{
  "encoder_arch": "resnet",
  "model": "image-text matching model",
  "train_examples": 97500,
  "image_size": 32,
  "fusion_encoder_fused_qkv": false,
  "beta2": 0.95,
  "beta1": 0.95,
  "shampoo_beta": 0.95,
  "adamw_lr_other_params": 0.0011,
  "ema_decay": 0.995,
  "max_steps": 8900
}
Rows from block 6 of the fusion encoder, named by matrix and row number. Rows with one number belong to one neuron. Each number is 500 + 40 x the weight over its row's rms, rounded and kept within 0 to 999. All counts start at 0. Numbers have three digits each.
# gate: MLP gate (fusion_encoder.blocks.6.mlp.gate.weight, 768x192), inputs 128-191
# fc1: MLP up (fusion_encoder.blocks.6.mlp.fc1.weight, 768x192), inputs 128-191
# fc2: MLP down (fusion_encoder.blocks.6.mlp.fc2.weight, 192x768, transposed), outputs 128-191
gate.653:429497482525575476480508454481501549556534505435541547510507496453470457527526552578494465441430500485543520487512458496497528461382504488496454542537481515575503571462551570475547506526488529
fc1.653:490471528491464531525478571440517528498517515474508486491506561551513496462489487455439542420585488517430524531513516493517458439526483568517530507506463498463498537442497445486453458536515508
fc2.653:546477541497496472505533460539448481506492480565511479522580464392530562504532562491468419550474475559508498538472505497482523549535463535533489473553494494476490432513451465484471547501471558
gate.654:476495490486484547515549522508483521485489564428524500520480424527453454460431505474502520530494521450477475530529476533522545431415494525502460445451448497523465518468623479496532468459493476
fc1.654:465529478474497535510492491455480481529558497560546509498465529509471568558496459544515532511513561477501488443489471477537516609490545487497479551482534492467498451463386542490459542569504542
fc2.654:501479486506550454523424554511505456486550533583514513414560579464532368490550459414480547493528470596544542502544523467528405538546510500492487427472474541495486489505607485451432511486523557
gate.655:532472486525453485492476601553450472521511486434475569541585460493418506520472533480512480524501482499472539544466475445503519529511520451469497554521484509477500533543520493573519523526478564
fc1.655:527432478550451509481439562495519495479569480452449553492546506489374543488497516503532480497542490526519516520471488460526484508495571502462463568494473521482516495471487488587509532534446594
fc2.655:452491505506530515497470515514508501489474491481502501484483507498534807506498507494494520522504513484501478520471530500507481473493484487492480528525506513510477489511215508493504462468485516
gate.656:483435481552530497468524519448484505543419524477512457459433503525557457516483555563493506448472532469591522484488448541501526501471537458452443584496485542508575570492575540549516472608514480
fc1.656:506546479538556521578627476413489511519521482530505520564476486489538572534523559479504487473485459537601493423466453528482506501526539508521523531483483474543511527543400512526550542487510494
fc2.656:462478489493509534569451528463555510468518516514497532469478542607479472493460432513523542412579479453508543520544501521501452486463474524456531553474505505439522605539594495564510459510546503
gate.657:479481547522594534479552496460541536504555477489422528486432506522516527518530475539554478462541454526523425459478478545483454528480486533555533545517512568547535580458459483574522477523551532
fc1.657:484520438499479407517478506540531463516431529525573508523558502497514415549500540463440474522430508449451579541535543461563547463520477505467411520521467479518481483508536528399515549468480474
fc2.657:534494489530512399469582485452484458482469565506449409521538491486514585459518498428494517572453471488492468444482549451466512527428517572512469446534502533526506472574404505463574492454425510
gate.658:542528475534514450426529471565495465467472565489439444523526482525516452439521477465488498486483547466478526504489530471495524530477473529510579477531517509480416483472503462531504552494472438
fc1.658:515528488515431479468475504559492410499490623501494485537555513466485528450451451478490522511461572401479479492488542436476513526573447509440584400604509479437474535503492508493468527496469422
fc2.658:537492532453505409521501563517453471515536440559511480536549532535507458415480501478527510493477458575544453536547547394489474532509536508453506355484522444553529450506443495399542467516517519
gate.659:539531492460475533487558591562546522541537490481504532469420516544560528470552473513488433460515550462469433456463501585480521527547409522463516461504439549478508559508485518510481469461506475
fc1.659:476448522503496556446535497497491593556519474478480567484388475457481592555562493522519469483557452601537522510457393483497469525526502521452478572494486476523572545469518496494421496478530578
fc2.659:481474462518546555538535504462577471519513504512459523467458517465474483509480505509501505460491531417512436473483431590543542504443480551477494597551485581477451583483578441538487530387462458
gate.660:552455544557481502557534504462514495488523461514569486493509487380490531488485490567531526487522516491542522482500477527480472514459515469438457523505481531522491513534569605545510554507475523
fc1.660:539476470501487487424563447488557549490460522511538506537548475408512514558526581567538469517444519405593478519490459543489520468420529452436483507505587577529548528504516498513559486531470468
fc2.660:469532431503495548536499515485548521495521463452474534510384561603478427512469484515516528408527517448503579458519525515547443537456463489489474501478435567503507538487565532560513455513561533
gate.661:518499494502475493521536513616495589470523460531466499524536537586533454507495544552528423492523384512521472451409510464531470471546581521521490517434426509507449537496495435519480498452457529
fc1.661:576507531403518483578485519476463474480485487427441550560560471559458461447537579513514455517478372473493523467438464435459482492512491528489485531434506462483495567612437513528513592554468495
fc2.661:466495561482491435488452508577495508554469508567463525549474546430531707543476547528537523525507507486511557523453529544531510568563493473476566534535497549442509520551469486558470496456489520
gate.662:533476549479531540488538527414486512535542480523427518452493537517490516463482508491540543457544459500512449461481439527490517528495521484537515479451493484603524541479467497540513452581552563
fc1.662:522544481536461474496470471513570471483411521500564418570569527511497441467489474475452486529456561453476565541502524508582499496476519574502498496496472492522502457533549535463515532446490477
fc2.662:505481532559462455483559469480440500465466593492455459488552501485525623498495502442481449535440466524520467482527506460465494515497491544537488434524516546536482487567425534496577529472407493
gate.663:520480504492595536532533484488482569463525495517540517469468526449469535543460521545434506486530485523513568507533499497546436470545462480485533526527525469534512508452502509546496519527525512
fc1.663:553512526474578553472544432506465493464523500542529517510491551542456540529465484553414459543510528509459524564523558485547525450508495546497532511507490475519521532510513571535506476521502453
fc2.663:465493498507462473502530508485509470502571447544490561507443462504516749484482511498513539510497494487522460507456557511496453546518486497487522524526521478511512495609287511466501520507482509
gate.664:528456470514452472524426540500482491506553515510480501448469573460506420531482450543547455480454485459402476511490401483508440462522557450444514581430552494485472492464606434438510443485515543
fc1.664:522574473465464446418465518505505473402484540499511466489465493460453571540496561529514500450456468464452438558521534431561520516520476536508458424400513484483547533543549471550499542453497527
fc2.664:479496545463509415463472546519489494471495584530504461548560477453562578477489499482540458566457533467440403516562523466466561452483507582541515446568573513494541547518437427451498409472525507
gate.665:531498476515438552511490486501541560489498545513518522503479494577517513481444536519514511439468509455515520519492467547503545468427490497488438524479480518526474597512559591529506498420502455
fc1.665:469543497512473556476520495509577507485478515489561501474460489529487522429493545534528512429487465473555511510519487584428498440438492490498466524484488524451427594524574574493481493455525481
fc2.665:523506497443507514464520535461563514498544475433473507499483426510558417504542554508461517489456501477432501528529513471466536527485545539441459382524498496499502563473536476542597491461529520
gate.666:534533471538411544491425536494524489446503537487529541513498493499478523519503502497530495471496522469465500474571450516530498510478575496557498485475453468425443467423504473451478519489521409
fc1.666:456561543486445515516481513480501516482426485503451493569501465509543632446548502481493529438510485440535509487504568498512523512491521492502486445474450440482480508428448483501534540454481412
fc2.666:557426514465614527509501480467420548542518448520569502480425455504516392487567563517464457489461428564515423528521501430422487545534490526462474475510557514541465506487519489456552448526481535
gate.667:438494473406532493466447514483527558535489544477484490511484492540464500504454482616596502529446509526438468551470482557533468507537514413540604533493503433503512497478466476527523543515541498
fc1.667:574499457517489449564577511511523450524514487505473494455557561567530525536492484466490518446510475496458511510494529507480515484499516468513483492507446501500443498520515520487460467499503522
fc2.667:503472570524532501488481505410446525541501463542466449504574506488459531546497500486487416562437507482525473461533487483389439467484456511551453483564479527488461472505509530427508450491482493
gate.668:462499495523555534485486483545478493524543492510473484494448525536532497503476508535450506504442492572593465466450484483418465512581541523485537456518515468540451530575476531599587464521534487
fc1.668:520546527462456516530480523513538498441456482507500481524549490489471523433486448492535463554546457476433498532581444465570519484493519474454512552499462527497513512500515428457468451435444469
fc2.668:497541542470480478424573504561470507460478490493457440524484536420530469496556510495439484542463509506493471475516521458625513493512513515500552491446487496519521484517552501422478496509439521
gate.669:499487490477449471590439577534561456488442483478472491583561493455471479502501412452521520490542490477479530500535514523501491545478551405429465458524480492456460448492560491488416503477515427
fc1.669:447472464558552523427548453459449522543567491483530522452486513526533486537492619529496473523419502484536484493520470477495530514505473555574497584467498479534527525531453515462544457529507504
fc2.669:504537469556450417490421505512485413549527538500536475492484489473534474507503399446471508518549509464421533514483567478551481511523518515478547485516473487448510580490527502531465466523508520
gate.670:552494460541535566503486551544495499435496494506524511517486445520538505484479559497505520462438563513504501536471438579516498476463461548509391481494498524508465534489521547527547497488529452
fc1.670:486489490487507545556479500489535536527485531486463567517471482550512512472513551515515475438473483449500487482556451576503546416431448552510442502444462525461468537497510487507523493468504473
fc2.670:454409500455602492482515477459520505488483496505504463421466417500492502571524577532451449551488476496532457476452468533446519521457515517521502463506489523452502530495595492575587496434470519
gate.671:438510535533550530452505483459503531482553482548489461500564515560532449492486457517487454543476519484454482502464541467567497508517454466421588479503446430446490436491464465502490504478511407
fc1.671:517470503494465519551512523478447499554498530506540562463401496468493544509543532510498525515526469512549530496527465556436532559479514485503451531512569573523521520513585549510500527511500589
fc2.671:471522522524474483476474539499443486448440520502499472476444553495552500548458501498450458517537496468519488511493440543540526501511445471486567554510485589489483605518626460630509534470517520
gate.672:492441484546493542523482496485526509543497488563519528493382546523509486502503583564477474553404566526500483630476418521482513504470486535458453489540539534516519524541523521540629467479447521
fc1.672:536516514485501478435502488554481518449497501532496509511531532565501506459433582588470448516432516439449483583495471498511528433504459582465523502506513525454503594529516504537524468517459495
fc2.672:562497495493612443524525500448459507535526408501523509537502471475551597494523592447559460561446478463536508460497535478481492579491473509507446449464484535463506512521500537501496499458463516
gate.673:522490484500512532543423551581548479514548465513542466498495530501457468515566534481465475476416570511521435473494487484542497502524521576462506542425486396577513531490553422452560521521500590
fc1.673:544499484499440512574530556512472469483499415484523511525447518528493506421472533481579519468450514503570538508505488526504516514519532484462496547579478493463485471545425486534537477503468501
fc2.673:577457572531493503443542493578457471452476515484504482531514485477505499469521456586498482519499488534467514588548533508470581417545541526570481486471546506558489550548429459436512499579536523
gate.674:433505477546504490448495455589479475515544527440515474514441466559497392550550493454481549585565467513538500486461428584397522553476486525547527569502543514504512486453589515478528515568501473
fc1.674:485511534467518544522518587437518524485503433608564548456501500517447572482518535477547491450480450527510503507516562512584474534547504488446479522450501427502527492470437463488376542485487509
fc2.674:445517519483440461576439453502544426464466497451438445459486520539512433554518506487494513498531538497518485405449402533475477546443494457510517631503462539501495541525632506593470522511482418
gate.675:535431527497451511521467454520533576431491505515458561484466533483513560506495537563510388423449474478556476550486439546425494408465536469477430563524503486537503518520508545557527436488460469
fc1.675:503508481408527482443501438552455467510539527611461513500500486570511398552515482480465494493546461508396571493485533474426545511581479501490531427575458457467489497498449453529437557499474575
fc2.675:555496496492514496506492477512431467531455458528488463523544467445523601511495551541517451611439543484510415530456483487480535503541514475548553553525520471531505442489422485455452474545428473
gate.676:498506478447504536556515494571446499504513511522507477521496552542449486482495503456542533512550420502537520517508488453500516500532489499557492467517499550420569496550503493428505490495477535
fc1.676:501503439427445511500557479527534471562549476530493485485502545520516454547574490478504530532581521447487430487565509503463495559522472538512514439491497484514537510457451583551472512579473514
fc2.676:471529513485576543498505495546498534533535446479530512512479498466481557479532541548422549479530491535501497563452476523480541502483538488518551467454521451494491498408410452478523487475540516
gate.677:465497538539460504502472494481504514641575501488438442561512519488466405523502539572480536486422502501539515465497431427509484517513450511491499500571574494587555488475506521523502503571517557
fc1.677:448502474524515491515471529536508439490448458472421537519456504496533579488491490478393529472543487484440507488493558512501470423583451549516491479463446400503485511499501444496444523511530502
fc2.677:555494534501506452505540480495452469490460485566487515517537453406517553507461558452531447583415476537434408564475511464478501524484464509504474433557488467437493431496440496470485511469463492
gate.678:521473504536470482448486461605490511496531450441514482535443507433535481492420515506446479504459518543550445550463558482517475544494493450459374495513564551504493478568551494537468447491498495
fc1.678:493528532451498435515549497496490543487483523537515524454491433552507494525458478508536470465448522468424526419484536533485542466538463498498548481512454487506512521420482420451539555518495493
fc2.678:484475524514538576540477411461471482582502474496486440412530489536429537588492482535546430498494471522536503429543510472446473425464507497556527484462490498573482466468553513556575480458519557
gate.679:504491505477482495526536532475491555515498478472494451585559455554521446500553567474560512481492481456532500545430481524483482438461483598519464473427522538572536562552525452460519489471426448
fc1.679:525492519497539538554535523498527575491480485461479504545520446537494444439545449480534519509498449465496468522493520499502554478415458522488487440425487492555467544472545494492525465443448420
fc2.679:559494509515532463470516477456449541519441435489451533485458478507517591576456531569511457521437518438472487513472425571520554510464514497462487519529535474407477456501399551505554491543481488
gate.680:502520455487499556489526531472465463570533499508555510452491479588499431556558477551525517482450479517569539519495526525453497448462510503526492505497566510536519544434579580519486449493495367
fc1.680:474508559583496520472496506523438482480514496471534473528527571531493521469522445523457548558473471498518550527461505535430468480528481572510526539505537443555510507471463544537441501521544493
fc2.680:467495430475533445560452518454512467563502466581567494473515493517421464501513499502606488462531481510540541430511465486466462493484494461531488454560560493445491448481569488530473510511499539
gate.681:506478461569526493505475497513576528502514446459617480490496475499478461550510441526523491485504499496505471544509503518485489496494463498562448551480533450518428529479591603492492509450590491
fc1.681:505492481521556536561496412526495526484514417534558497476494469508523534526530489503451594591463465505460414470455523486494463449566509514511477441494467497476552471487503494474522535484510542
fc2.681:484565473513464502536496525516427475470532509529546446422460526468471548473464569469556553474479529478544482506482517469459516523558497505522474526544517462480456530509424467496481452516433412
gate.682:492526479554468530481485459559529510475486535469428471424508540588526497429516513461472484512475508490460493510539524529478547540446465523511571435510488424491483473475519445447559501449471407
fc1.682:454454469506425442496403460543459482492506569482491494454500501558484515525517491463463526542510553474467490478515543493437451511520503521594568487529492461470440511504505542475532534481507377
fc2.682:509517515404553516521554527477468538576511421551527505595537496481528452419482485497504474488466444547522457536506531442501485516519574492477466350448551475552478466452437548453514421509509587
gate.683:496539489474499542531502502576531523537472489526520513592510457552550446423515538485582517458438429458516531488517503486470540515536475510539469470460474461508497513489478435471496513434479472
fc1.683:490531512556441533456478496471437501438528489467528574396498489485493519548510480566455470496567512508518465455494430501500509538472510490470529531503537540452507520530487507568531528516496531
fc2.683:442534515466546582541486504497459454553485520472494476539526519458424485487500506435518553530523497500508551470515472501499516539560496457518520439482455453445475522454533472482434539480515503
gate.684:503516507542510523532519477419484517521546465530532465514468477472537461549473522563523482491493515504521440489470464514499480529432487566505505490485521607535565476491484547551521545462512497
fc1.684:526515507492513507520512457508512536499566570524520480529490499434422519529457552520566504482449475479556489512471420535443505509448508455490421533489532526549550489481466499473534530514502509
fc2.684:442514404511493567550468543482538515507542486447520523447482563619482481529493488558493543424532523479514576473525518571514463488496515475507501549443485548531507569517576562556442474552533482
gate.685:551463461482478591546530478469535501499483455482456536519507531532496302508517595516554488523455497507475499499511455565453549484513437462454496536428488532487510542514633492464504499497501444
fc1.685:527434517466496483522458501485453500485573528544488493497518501498478543479440461544530457489517434518520451460467498510530457551537528426488577563510592433497542466441405491505431577581516525
fc2.685:473458459552516527538474467468532476478559465492535496425489607505450393481543466483551557444563476559536520439545511440500407542510467453561515503502479526540534478459605558462397483490474466
gate.686:530417438517506515465448507391424504557526511497555601505473493553461424569558433469517518438503561472512421483503526533501447546452511472494502475514567448499524462544575474411458523498493596
fc1.686:481435465478473532460490491501450596499548500540471495491531480573483428506490419500491487537458576436539525466456534454509468541537491515523529472508528510533456441532510516499567488477449499
fc2.686:550491495466512472494516476545508470527446521437524472525540523518485484519577443468532551522509507474435508520506533466471518439465587480449484466439403443602520527435450493422515426543481465
gate.687:492528524509505596552542531440471528543527517493472538452472500505541517549501550506550522473468507526596486409471467504462488527467523539498544474519517566522494479535442471535499498516515523
fc1.687:510490486500501499553516490455499534548542499526470522468462526513544539527478552513496480453482529508613481435467460547373453531453514476511539506525561570500527497506432490504502508535508538
fc2.687:507514474507537515534457479453538519521559495451494546426461536624443446505483471544548587401501556474525579438525479553489477524499476495530472544513492547507525541529565544548482480506582527
gate.688:519501519509539516482536510459517509514548481491467501471490539562522518533451531500530596475485489531534448427420474535469460543527508483554539528539567490469492545537519514537499487573543482
fc1.688:519494523486462466519469502523560546491475519464537438505555489443462415507525514471486452521450514489439547534589488472552523490487468470513435472486479508543517485469555502449542482447454517
fc2.688:495545492501509477468574527531422459470472510490463434521510480427531568470533493449411478543478479467494449492495561467548534487452483545564516466495464476522517452524434471423523511439461503
gate.689:535518495478446508548520510520501545483497448497504481544534438509506447535509475444493524501481494469504512471426493479517553471474471431494533449452444418500493490478546391455463519478522467
fc1.689:539516514573560478453483508491540430518560511503506542475401554496484524526520536538495476467492532478498528521497492482509461557529518574485484588531536571508471529527396600506536496551516498
fc2.689:475528536534514462527405567470438495494481557487451511547557554491516453485499479436459505508533498507569508476523520526549472535542469444509568478524425539470502539488662463572458508508519535
gate.690:486512512508465497560428525520503481512479488485535506510595508482404530474462450393601573500551471511525560462503492432529490497532533391549513576451491487511507444470522505534406541524536511
fc1.690:519492477514537523448582494484502510502542528527467517485412455524577459488542562569420390498452530508478426515477479549473485500434443603489529433511518535483495530540509465470600461480457493
fc2.690:517518503478498500499531506517474470479513491527497481523525520488501196501530489493496498521473462524467504497521455483534524513516541527512521464469476498495500533526789501482469531495525465
gate.691:511530496524406509525488490506528491493519550522544483453473540499418421498499422508468512448499527496475453536506484496501551521498448448526521563453521427617523524521492523484534494515477434
fc1.691:493566522528536517529514560423498362491479438497515513475534489442563519516493472529504546486477414537417524500529528516458447501528524510541503555537482480571442471518510539504398559552562521
fc2.691:454514512540456488489455582438449567542479514530508512497532528494474617542547556515502506522505511524527423474520471575457442519461447503534503519473500503508546544491576462532512474451509502
gate.692:479495491495494486561501504511487516508523499497477557516482435563525420455536562472502515461459475472501512542477473540516447458403514575508513447452475480489512507475587461439522503500525440
fc1.692:558514519469484510507514504480522489511479516485527501531504440569522442454549504518503497491430484452513483532500472542486497506432467518499469402458490499514476511517583502506503483501468488
fc2.692:535478556505482554440568515514512564445504482461458563555470509510517647537513561571485429508504519427474497492433505532527517445478488533493495654530509485468521560515392535599546469481470478
gate.693:477458482561555531458488507517490472502501500493494543454437539550513509535461503579467501470464478508551415510430494492439455490474467544534534478499552497466480490578505568589536482509506548
fc1.693:496465508535534573507454518507528486523485495512438519491422511533502515527429523531455525487530557500522458484452537536491461466520495556507541530456516478508487508547434527533567518567532506
fc2.693:519439513526496482503434481384525534563522538469510530503544499541449638477469482460578501481583484535512528453505503513419484497525485453481446512577567504470494493449353556553533528509531516
gate.694:471500470482490475481540454509537538521463606484528544591477506525531515459524613537508469455496542532551463544471457535491497494449535515501449534500507537499486544497561526567564426508538463
fc1.694:486548539520474513512530497458506521535432486449526530538499477503491583488545613540513522433479507493561512499476455531472479475460512545463413524507515505539497560549504525518539493453548394
fc2.694:496514443451535494589493540514510537492512487506471522497406503594516459497509510525511505509486480498526533477507493533504488524421486533493536417437540548503424571478524493517558511510479552
gate.695:531524504497456484571520509564512577510494499516520558576538472552582463447544542521469482441510516475510478533480464519482523444446517509525453490480506535514484576517513478433530450464541479
fc1.695:570474522483442514544516498517540532516467541489441529517523513564561506474548496451521520467504494450483518504487474490502502453446456529452455442513487526527495575512543489500520458486494479
fc2.695:509455490512584539455529437454456548524553474502577465426487495458468501560409620515478455507424509553498432526506495500447479538524550565503440444516460514474534469455462584529566459473440514
gate.696:498524496501530518432535473524515547545540483474545488477514483383540465449493516570539505466524529541462448453542502496562537506483512490427443533499518444515443412528584496506475565560478522
fc1.696:469441451506550498510436536440478535582500520480545546510442476449444504524515523467561558473554508512493458514493494502578485473544455481509471531453476502478492534442464456545499479538502549
fc2.696:482570467447535501494520463430506450464561513515453541529546511466486509556462501528495472554461472514464507526512457522472606448521509524419476480504586476449428422388533483529545452442576539
gate.697:527509500482506446493498519551514525441515474560456530543577496547523428479492493418502513458572527508415503470543553457500530494564477499513488426492504495455476502562532554525480473475470490
fc1.697:512516525435475454504531541514535508485505481516474507529589497533485485456539425461505511519520549469443493487539570455525458511503505456514525438506442468477490524497479556487464476516527471
fc2.697:539476496448515473501547504477514503502526465520521490516553488537523433498495533548527464494407464555535529533471570457485453514496554514483449421470553517536517420462421501436499450529535536
gate.698:578474489411464545500445452514519540484527486519609521528427472454549429515577489540458398521540559498522592528482486552504521504506513485528452419476526482558495606519502525495532491458503511
fc1.698:383526493521479462528495519461489514480524486543495485455517545451449487511479452445555605534509495517450501432515573484549501538504530395540519472509484404466506434482519491477435534445551504
fc2.698:502500462515479552495508413476524500484473528431510461491529471548502467498485438471506504488533502557546496507505446577413563420482497495590441566519504519567473452492503546492521468507540527
gate.699:536492540503486483535523534504546542491451501515506526574542472570539476488560534492562554455526486453511534517482432527484525464433433517488455478477536500534459586519468493524482456443502494
fc1.699:549515535510493455591520537479572531549517486507486511528535470541561508497546492522544574457495482467512510494492490519436560426433460465503440460482552510542491587489498481513491462441508527
fc2.699:461497423489517545425513417478497509517561479513529491469504530488490470568503609525488419483453458549520498501499551551512496584504528583553443513506482517458537446547478547520567505511456523
gate.700:448507589481439473485444474507585549509537509489429462523504477539508437542546467507481456505454461475458501526538509464475470540544480504492516447402522461483462497419504482463470510483509439
fc1.700:497564507530523547492554470454383448499516558488533487467529553507553534534578553529508522497461511562471476497531495428539453481522512506534514432549481499458487552518447479481479475426456538
fc2.700:438511527492448526481518519519502534476532517521528490574472458454513550408467444544494493432556440522531433487509500540479476543525477450529469499530485500535503489535546467522546486442483446
gate.701:503434560515556528519487462519472474472556463518556528538426516449599491488540470554531451543463511478523460514468517569489406535511486435547546477568526504452507453523532490499434438477456491
fc1.701:495501488495539478508506526501493503541515521459423466526589549581434453511474528419507566455525475537505478521498474436516543473548476557451511552501512475482557620446543516512554548482507470
fc2.701:528577542536498477501458458483488508478466521543487474466485529543550523517496514519511445533483539492502456451489514491546509514477426490424527493492513600506511545547568453585499525440471544
gate.702:559502451492502531477539540537551595510511519523560543536484433567501523523479555482522519473455530461489526546506437524455510434416447541487471451473491535495483550586614536514542473499460470
fc1.702:503471469504524529545508505478515526473456535491542513503491461497499507470522505505531500487515491429489477566513505540510518450450456514471432507487514565493519545490573477493561473534433454
fc2.702:550558521463533526478607523502459557484479443449474462496463467453543523485511585495401479518410509487446514530490531548554548518452505544527518466460442471451469499491449508477546506457443500
gate.703:507536473489479564512448483489531515534484486487499507515499442551551318542550572563536496505490511508543438556525428497492548451478468494522518562455574556502457533510616511508535484503477492
fc1.703:525510465521522542444477516524500559465462472427555511520467498520496492506550571484546445462450488483488479513518464517480555443439458562449447496504510607504490543553636471505571434487456451
fc2.703:566551510508519470474499444514480527514452521498468464572490413453570581511461557541430479570427474513453507563470522514472596501488481497475512383504566389446467511565414455486566472477465526
gate.704:503483498484528501501515459414507526504567479550457526471485517494544547522515465514497580478498410536537430425505413545484467554531520487568544505491528533537531509489454500513500515551497496
fc1.704:545474515490519555526517484453492534510535470556422557452445511495517522511513484527579521493514503557534381437428463493424483547503544514500521451513535539530487512485463509568504469539551472
fc2.704:508516511487541518522438474465504575538538451480534534452475505570462413535478481553541554371524567526499553503541501559506498496479503462493497575468479532522515543466562510574447503528520519
gate.705:543470469483517533430504494554519514511493444484555557495433475481468426517522584547427426462512526448532443545551428544535539509478447560446487447454497520489521555482526485483551436476439517
fc1.705:566461452553529506414458523497504522485516473478532505500442449514492448505510576556422411475455516490456505555473418549498532474459484547463484522499524524476503500551566527551591463514455428
fc2.705:562511503500597456472487552508479545522467546448491537552495466500531581575557591497525552547390482456448457570489556512498556508443561544477513475513515555447463580527456515502511510482480554
gate.706:566496493522471545407516475544476483556411485458563497525452487510542424505526579583484536501424576431467466512486434488512527528444451468440430492508513543513518528509571509509495476476477493
fc1.706:508494519537507425556517499542455472465457415518495422491544514399526394431481485482438492507460441504478518515473553480452504494537535464531513456506545481536552461497510418417462466570511493
fc2.706:526490439524490556534561533515450454512490422498535479491480429536466628525496535537543460516479578466524483455490518586479548470410564489551398561492564585533478449508403525436454484461495527
gate.707:434528556547607533522548483488476575510506490561515538488445518510461547506459529529483488427542518498541481483514443483490464467517514530511508560494560467513524482492457547555485543495502524
fc1.707:498497457473385491484429525513448426477504486499421478473538504466549497462543489476519541525510466518440504489468436515489495480509473419473495468463502573487553493507496416464444507481423517
fc2.707:548518495492530503471487510548511528537499527462527447516544518439478249491512466523512440479499477487501509517538453467479553443487511555535503491491462457504510492425733519508439489484553485
gate.708:497455515515514491566499500485518516498523556529541535514585484492513494484576544486527527501460434440552507490434496505417501500498552463517448459545516441521429521547533493467492525486533488
fc1.708:546474427471480466394391485568484480546518519535458492508489506430476509578487512538528468476504494505428458500430463527534448430480457539527498600491464536486507472510506471497522525567478552
fc2.708:427551531513521538537481513497477475453474560566537506531532542463514460469564499449462524461534485494448530479516498517524538541562505466547549431509499394487467550512538507495443533488522523
gate.709:537523529509492493587539499528514557477489475535480509570535480484491441430509483444558539450552513507514475447507503539447467506466479465559426426494484438515483512520515457472482555448546473
fc1.709:515544556520481469549550522514520557519457514514503499586533487469488433378552466440553539506544464459465538478535493507483504514475559464553477418491484479514485520548514488533441483466512436
fc2.709:487429519484477494494520440505513522470534478542523511446531516531492567552541550580543465482468471608499460488490486498431483500485479562491445526499589494495552470493405472417568420528477542
gate.710:540501511493483453497433499553563493487455510474553473526490486508503512510476478475530522452502449519522511577503451560528465473451564436518425551452513499509498543497555492449525462470507476
fc1.710:534492446492469406523385533528512527462406440458496483524468521529510589448510492523531508418491579465487528532485513492568461453490555456413519490491467470589479526526496523484515480482516458
fc2.710:463480523443501530524531482480477514544509440488480591457542533540529459523523535463514467401494461551576458506486459484555502536451504496478434450474530560549482533481528534508542556498496494
gate.711:494568541461478506509466530547548516460462481471495458466514467463470395470516423474451531522515478524464478465579587516585511518565517512470567417513402467554447529472471441520423544503499463
fc1.711:450406493563518550541523451501472487524478499453512533535463493454510495573452565524494439503508459504568449532401501541412482490487496523539489605511618512508504494539583518516598508529474521
fc2.711:456522579503540452476510443489416517518463520503504507490414554480510559533557506492504548550503468474449462460545432496598494508442509469469538582517502540456455551503622432602452557500506487
gate.712:519489501473543465514525451514507510493504564574529525529486542494497448464488490511485487533532567525552520540530478479488472533509624507582543526524556523551486522544526466450514467441504477
fc1.712:495472480499476495518500561453492511522548493514492518493490524495442482528562515497536471524512471459516499515503482480497549488516434502447478488465509502494552460396556485513493544493519589
fc2.712:516510460562502522464479472482548510540460561422519463484522491477484472562501433486500461507473443526524544500548510460473558463460521463563497511467427488540505498429545518551543512440523566
gate.713:502543555486574510550460509483473478487496426530497512517424527553495504530538492479526483503529388487432450494529440494587457551573526523541511555481536464539509495430518529384504554444498522
fc1.713:535459539515479465532466544572475473534456505529465499499549561507494453451512514467478455535408555469438508490494514506549560489482497584425456509535460506512547475575490522500533464537517510
fc2.713:501481579502510456530458482480412483478450543476454442524559503453545540537514521459431450512476474479617468435525452504477522538464474506522494456529470493534534485528551502414525531520492517
gate.714:515463389537531503536567493547475558502508493460475567509501429526514476542523494482474475499516471496551477457522495500557458425483477544505496456487551494437564524449506547486561474501543468
fc1.714:516481458555509490538561568516544530475458525504537531500492518486533571498529550468456440521544554479587463494518559495447433452464531540540511559600498513458565511530589504474542555527537512
fc2.714:473539541446517435504469519479473466577503486605473473495460495559490572540512505517577494510410515522473549489509499521544423601469499436422536438461534559481430547468422468502502484475517508
gate.715:536522495524497473448528494522459512496497453433407437491513502557532473493510433443477496555424543494506494431508510407509506461462456515548542465543477480453451472484550486477558481515429490
fc1.715:440470484461567558561471559438535451505451460511551551510487499503472515490486503539560521493491425534521526572485463543531552517449540463475450541406476503504530467495479502505512463455537485
fc2.715:456476491590474520462479439488482539460460539492468510446448481480501525536525509454479500480531565458490494432521431582492473486442435490521530644549497536425446543506539449578449557534488443
gate.716:547564454522528504482519491530488498471492546424446491520507490538485439449550485492475520491484525492473511488555586491480483451486494542571504453535534479504437521506488474408534548492456438
fc1.716:532459515452511582533496521433530485566452446505522533511500497460457480493465537520542397507514429528543475542479397584545508516513572478503442515382516532500520509522494537532520445500504568
fc2.716:496472510582451523468486449533536518497499568501503498418465495512487541575529487458505485507507598487474528484532417598497511481451426507564535649516445553440482523542582440535478556472473457
gate.717:542501504483468505480482533541499528464470530475514516486472461551526536487509539459467478494429480499496464516526434596531464486531508475515429562483489496465478559521570516501541456428552484
fc1.717:528482508479453493518496499482511514504436524448427522523454466497501548480510560518484505450502480474495457525514505585510509452461438523506427509449455540540470541475506464504490417463469449
fc2.717:454474514502591483430490501485502529480597486555548497448466444487519407528485539538487485514488501564509445459443477450507459520431452537567496468514534550475555497499591511514588528446474556